config.toml
image_size = 48
horizontal_flip = false
scale_shift_norm = false
attention = true
residual_init = "scaled_by_depth"
lr = 0.0019
steps = 7400
epochs = 31.4
final_lr_fraction = 0.1
weight_decay = 0.3
Rows from block 3 of a small image diffusion model, named by matrix and row number. Rows with one number belong to one channel. Each number is 50 + 12 x the weight over its row's rms, rounded and kept within 0 to 99. All counts start at 0. After the name is the row's rms in percent of the matrix's.
After each channel's rows are labels from the 100 images, of 14848 (inputs lightly noised), where the channel reaches its highest value: "colour at peak" is the nearest of a few named colours to the mean colour under the peak. Only what is clearly more common there than usual is listed. The data: larger renderings of crowded toy scenes.
# convs0: first 3x3 conv (model.enc.1.0.convs.0.weight, 96x96x3x3, each kernel summed), inputs 0-95
# convs1: second 3x3 conv (model.enc.1.0.convs.1.weight, 96x96x3x3, transposed, each kernel summed), outputs 0-95

convs0.89 045:47 53 56 33 38 28 63 45 58 55 27 53 54 34 34 45 55 54 57 49 56 50 97 45 62 44 59 51 72 52 47 47 53 32 37 38 43 31 50 52 51 36 71 44 55 54 40 63 48 53 56 21 43 65 63 45 44 53 72 58 41 43 46 44 41 43 46 43 31 46 61 51 53 69 43 36 47 41 44 81 64 61 55 45 25 43 62 63 52 54 55 52 59 51 46 35
convs1.89 077:16 30 43 67 34 49 55 59 50 40 42 52 36 57 53 22 24 39 55 68 33 44 41 39 42 60 47 48 55 58 39 41 45 56 49 42 48 47 44 44 53 63 48 55 48 38 39 56 54 48 52 75 61 26 53 50 53 58 34 60 34 59 49 43 41 54 61 50 50 51 39 62 27 63 57 75 42 54 59 49 32 58 44 61 57 83 25 45 40 41 55 48 52 54 37 24
colour at peak: black

convs0.49 047:55 53 60 64 67 35 60 47 58 53 46 65 61 62 40 51 52 54 61 61 56 60 75 42 53 56 51 61 49 44 69 59 72 72 50 73 57 46 80 62 45 51 60 62 55 52 63 66 50 53 41 37 59 59 47 59 58 48 68 39 71 64 47 65 44 55 62 67 55 40 63 59 66 48 48 54 46 61 77 50 59 73 53 41 60 46 83 58 64 48 52 49 68 68 41 68
convs1.49 070:42 42 47 67 50 27 52 52 49 41 37 30 43 47 36 27 50 49 54 39 38 40 31 49 60 41 40 69 36 60 52 51 47 49 40 48 35 29 61 42 43 53 44 44 56 36 30 53 41 43 47 38 36 41 49 34 43 50 41 59 36 49 41 70 45 37 47 47 52 51 35 43 54 49 40 39 36 45 55 29 22 49 25 42 19 66 24 39 59 39 54 49 54 43 37 21
colour at peak: red

convs0.14 056:43 49 44 51 43 43 44 50 48 48 38 58 55 58 38 49 53 52 51 46 59 49 56 35 47 61 53 41 37 51 44 52 48 47 58 48 59 63 65 63 58 60 50 45 40 44 57 55 51 58 67 76 61 82 64 40 48 87 77 58 93 62 48 61 49 62 49 46 47 63 55 58 27 52 43 58 57 47 52 26 18 61 52 55 57 59 77 60 43 52 49 50 43 46 71 46
convs1.14 079:33 46 66 70 50 55 43 44 54 50 79 34 40 77 72 47 30 36 55 33 29 75 38 48 46 42 50 44 66 48 51 44 53 65 41 50 56 46 46 58 65 40 51 48 54 35 44 61 51 48 56 62 41 32 62 48 49 40 44 68 31 53 52 38 43 45 48 45 64 46 39 57 42 55 43 42 43 42 42 34 61 53 24 42 81 85 46 42 45 32 50 48 50 57 46 40
colour at peak: white; cyan

convs0.84 061:51 47 49 58 32 39 46 43 60 53 31 32 48 30 43 37 53 55 48 45 45 41 99 37 58 46 47 55 67 53 54 55 44 38 41 38 48 45 55 61 54 58 73 43 53 53 43 55 42 46 56 45 50 65 57 43 38 54 62 60 40 51 63 59 39 49 53 35 44 57 62 60 31 56 40 28 42 47 40 52 63 53 50 36 12 65 70 29 65 46 49 53 62 32 57 32
convs1.84 098:21 38 44 58 32 54 45 52 52 37 49 54 39 63 51 22 35 37 57 70 42 41 45 42 46 62 50 49 61 61 49 44 52 57 53 43 53 54 42 47 59 55 50 45 50 43 46 51 55 49 63 79 60 26 57 51 57 63 40 64 38 54 47 27 38 58 63 55 52 51 46 67 24 55 55 75 39 50 48 45 33 57 43 56 67 94 26 44 38 47 47 45 55 51 38 31
colour at peak: red

convs0.70 051:43 45 47 43 38 34 48 35 44 56 52 40 59 51 54 38 59 55 70 40 61 67 62 38 46 56 47 43 53 49 62 47 49 52 42 29 60 35 42 64 43 50 39 02 42 43 33 46 33 45 52 37 40 69 66 48 40 71 41 63 50 49 55 43 57 32 36 50 49 46 41 52 34 57 49 43 46 42 41 83 79 44 75 50 40 50 19 58 43 53 60 53 57 45 50 50
convs1.70 066:21 30 60 63 28 72 57 61 64 57 62 54 42 71 35 49 53 35 60 73 32 44 57 63 44 52 34 62 48 54 51 35 42 42 64 51 50 44 55 54 67 53 59 74 51 42 61 52 50 44 68 44 53 29 36 46 53 73 34 32 42 43 40 50 43 51 63 56 56 53 56 58 28 43 58 60 58 62 43 39 19 48 33 62 61 61 61 37 31 53 39 49 48 47 42 56
colour at peak: green

convs0.6 162:56 55 62 65 41 55 68 59 63 58 58 32 36 37 52 15 47 39 48 33 53 51 53 55 56 43 51 50 59 59 59 44 42 44 47 56 43 50 36 49 45 58 52 52 47 56 63 40 45 46 27 34 45 11 40 49 47 13 39 42 03 52 54 54 57 41 55 61 54 56 58 45 54 51 57 50 51 47 58 44 60 44 51 44 25 47 50 29 54 54 45 40 47 24 42 50
convs1.6 139:28 46 34 45 09 55 38 53 32 58 29 45 48 67 57 63 59 27 57 43 50 46 42 49 56 41 58 41 47 47 29 54 36 54 66 41 39 49 48 61 59 51 63 52 56 48 27 54 60 60 71 69 39 22 50 38 78 67 52 69 26 45 41 44 48 49 46 31 44 44 38 37 31 56 56 59 50 60 45 49 56 52 57 61 59 57 53 45 40 65 47 36 61 58 49 38
colour at peak: black

convs0.59 224:43 41 45 45 51 51 43 50 29 36 43 30 32 48 47 45 39 37 42 49 47 38 05 55 45 46 42 26 49 48 47 28 42 36 53 34 45 49 51 48 43 56 38 36 45 35 48 32 55 46 25 45 44 44 42 42 43 47 37 43 47 38 49 44 54 36 51 32 42 54 55 20 46 47 40 40 52 21 46 40 38 25 43 46 38 50 55 29 29 40 27 51 40 43 55 41
convs1.59 162:65 59 68 37 61 63 70 47 45 64 53 49 37 31 58 45 58 50 40 52 54 55 43 59 52 45 39 53 62 64 68 55 61 49 51 61 45 31 54 32 41 51 42 38 45 59 31 35 67 49 58 43 58 65 41 61 46 55 36 64 56 66 45 31 40 55 57 51 54 52 49 36 52 34 60 58 62 29 38 48 63 23 59 31 62 85 51 50 63 30 51 82 39 44 66 58
colour at peak: green

convs0.0 071:08 39 50 60 62 39 56 64 45 46 50 35 41 53 53 57 29 37 34 50 44 37 39 61 50 56 50 38 44 50 55 29 45 47 70 37 50 56 66 41 55 45 45 36 50 56 59 34 58 58 28 48 51 51 42 49 59 24 54 50 57 53 60 58 63 22 35 45 42 48 49 38 45 53 40 49 60 07 26 59 51 41 34 44 38 60 50 35 44 54 38 44 37 62 48 45
convs1.0 108:05 50 61 65 55 51 58 44 51 42 49 45 42 67 58 49 47 34 47 47 44 55 32 44 34 68 50 48 64 50 64 43 44 63 69 68 33 45 45 45 63 46 48 48 53 49 39 60 43 45 58 68 63 36 54 40 35 44 46 47 37 36 40 44 23 69 60 51 56 45 61 62 25 57 46 73 56 45 46 63 55 25 37 70 53 69 46 58 57 38 57 55 26 59 53 62
colour at peak: green; cyan

convs0.88 050:52 61 52 52 36 41 55 53 74 66 41 46 47 47 49 37 41 46 43 44 64 57 74 45 52 40 48 56 77 59 34 66 52 52 48 28 77 35 59 72 48 61 35 47 46 54 44 58 39 41 57 49 28 62 31 48 38 59 54 36 58 47 65 30 35 60 51 32 44 57 62 56 65 54 43 48 29 31 42 55 74 24 54 50 40 31 71 67 54 55 52 56 36 51 53 43
convs1.88 080:24 36 48 48 34 41 52 62 60 32 27 49 41 50 49 29 42 37 68 69 25 47 26 46 52 51 47 49 51 59 43 42 52 57 52 48 42 39 45 43 58 49 43 48 41 43 41 37 52 42 49 56 48 26 57 41 52 56 25 49 30 56 44 68 36 46 53 51 39 42 49 57 40 57 47 52 41 58 39 45 25 54 34 56 48 84 26 38 50 41 57 54 44 43 37 12
colour at peak: red; blue

convs0.51 071:36 54 50 72 54 25 49 44 62 58 30 57 57 58 32 49 46 56 66 58 49 68 70 42 57 50 55 28 59 35 66 61 63 47 49 40 56 33 70 55 45 35 42 65 34 50 49 66 45 47 57 58 47 62 65 68 56 57 82 45 70 55 64 72 58 58 63 63 59 44 65 65 31 62 55 61 49 48 35 58 57 67 64 51 51 35 67 63 45 47 59 55 64 61 45 54
convs1.51 066:43 42 47 67 51 52 48 53 53 43 79 44 29 54 38 42 47 40 30 50 32 48 36 52 51 36 44 43 40 49 49 44 39 47 46 51 48 37 58 47 63 40 53 63 55 41 34 48 42 45 54 37 46 45 55 50 42 69 38 65 31 44 47 52 38 52 52 54 66 53 37 58 07 51 40 59 44 50 52 36 42 53 39 54 44 78 20 30 52 32 41 45 62 37 51 09
colour at peak: red

convs0.93 047:45 55 59 62 35 37 65 44 68 63 37 43 50 42 46 38 53 53 48 49 58 59 99 41 60 49 45 45 76 49 49 55 48 28 25 40 39 35 43 57 51 48 53 61 42 53 47 63 36 40 55 32 39 67 64 46 33 53 54 53 40 60 53 54 37 49 47 27 35 41 59 62 32 68 44 41 41 40 40 46 56 58 57 44 25 43 66 51 62 59 62 50 56 37 45 42
convs1.93 074:11 34 46 58 29 53 52 58 54 45 47 51 36 55 44 26 29 37 55 66 30 45 42 45 41 52 50 42 55 55 46 45 45 53 55 44 50 51 37 51 61 61 50 51 50 40 47 53 56 50 63 72 59 19 65 48 55 60 37 60 36 53 47 38 39 53 60 51 53 49 46 64 17 65 57 76 43 50 48 54 31 54 46 59 62 80 25 49 39 46 48 46 58 54 36 28
colour at peak: red

convs0.7 136:20 54 47 42 55 42 48 53 32 50 44 37 30 52 45 56 40 36 25 48 48 45 31 58 45 54 54 36 43 48 56 07 51 47 59 49 47 47 56 20 43 40 46 47 50 46 37 18 48 49 34 44 49 61 49 45 49 41 35 46 61 49 59 50 68 33 45 49 46 50 50 40 55 52 40 57 50 19 51 52 66 36 50 51 48 44 47 36 36 47 17 45 27 61 42 47
convs1.7 111:43 45 61 63 57 50 59 34 50 41 46 54 64 45 46 39 56 43 57 50 62 50 37 49 42 78 48 50 37 53 65 52 53 60 73 58 41 33 55 45 54 46 44 26 47 42 27 74 51 45 56 63 49 48 48 53 27 37 52 32 33 58 48 41 26 67 62 46 54 39 59 60 42 53 44 65 61 39 52 57 43 24 34 66 45 74 51 68 70 56 67 61 16 53 58 55
colour at peak: green; cyan

convs0.77 064:80 35 50 43 52 78 60 50 37 44 64 59 48 65 59 56 48 64 49 48 51 57 33 68 50 59 46 53 59 76 26 60 48 63 54 50 61 57 74 62 59 83 57 56 46 69 76 60 57 59 47 56 58 68 60 69 67 52 44 54 60 47 60 51 53 50 69 46 62 45 69 42 47 47 44 34 61 54 71 36 45 42 36 63 56 46 61 50 50 57 53 71 65 58 49 57
convs1.77 073:40 39 51 66 41 38 57 49 47 45 57 27 42 58 31 41 33 45 61 38 02 51 21 42 42 41 63 70 42 44 59 43 39 48 46 57 56 59 48 67 42 47 55 55 47 35 45 49 49 56 43 64 48 33 76 38 53 44 46 71 23 47 46 65 38 39 32 47 41 35 51 55 54 70 53 38 52 40 45 51 39 43 27 66 51 51 47 49 53 34 50 51 46 48 37 31
colour at peak: white

convs0.82 168:52 20 46 41 51 61 49 49 21 17 48 50 51 51 48 56 57 49 53 50 36 45 07 42 50 50 44 53 39 61 38 51 44 48 50 37 52 49 58 61 59 64 33 52 56 46 59 52 64 59 52 55 48 48 49 54 62 57 51 51 50 49 54 29 38 57 54 49 51 40 54 43 52 49 47 53 49 45 52 40 00 33 19 52 62 37 62 60 29 36 43 50 44 55 48 36
convs1.82 119:37 62 61 43 71 63 51 42 66 35 52 50 27 40 47 40 39 57 35 59 50 53 41 44 46 37 51 41 51 54 55 56 57 42 55 57 61 59 45 59 33 45 55 33 47 60 62 54 51 38 40 26 35 56 53 56 32 44 34 47 44 47 54 81 55 46 55 54 61 66 79 27 53 47 61 31 59 51 33 49 74 53 55 46 49 55 52 50 50 12 58 70 82 44 48 56
colour at peak: white; yellow

convs0.35 232:50 48 39 37 50 42 50 33 54 53 47 52 52 30 52 38 52 45 42 39 44 50 52 44 50 50 30 48 48 60 46 51 50 47 34 51 15 18 32 47 53 47 44 37 47 51 47 54 40 41 45 40 32 46 27 48 49 26 49 40 35 43 44 38 42 51 48 50 50 01 39 49 44 31 51 44 15 51 52 38 50 50 38 41 47 43 49 52 50 51 52 46 42 36 14 40
convs1.35 177:26 35 09 47 43 65 46 35 51 29 59 53 47 64 47 51 37 60 66 40 37 52 56 57 36 34 53 35 50 17 45 48 44 53 51 32 54 54 49 52 35 50 41 46 56 46 69 45 39 42 55 68 39 42 52 50 69 45 56 55 56 48 56 39 44 49 48 48 47 38 41 56 36 61 64 52 32 57 34 46 61 59 46 56 47 37 47 32 34 51 54 34 81 33 21 51
colour at peak: red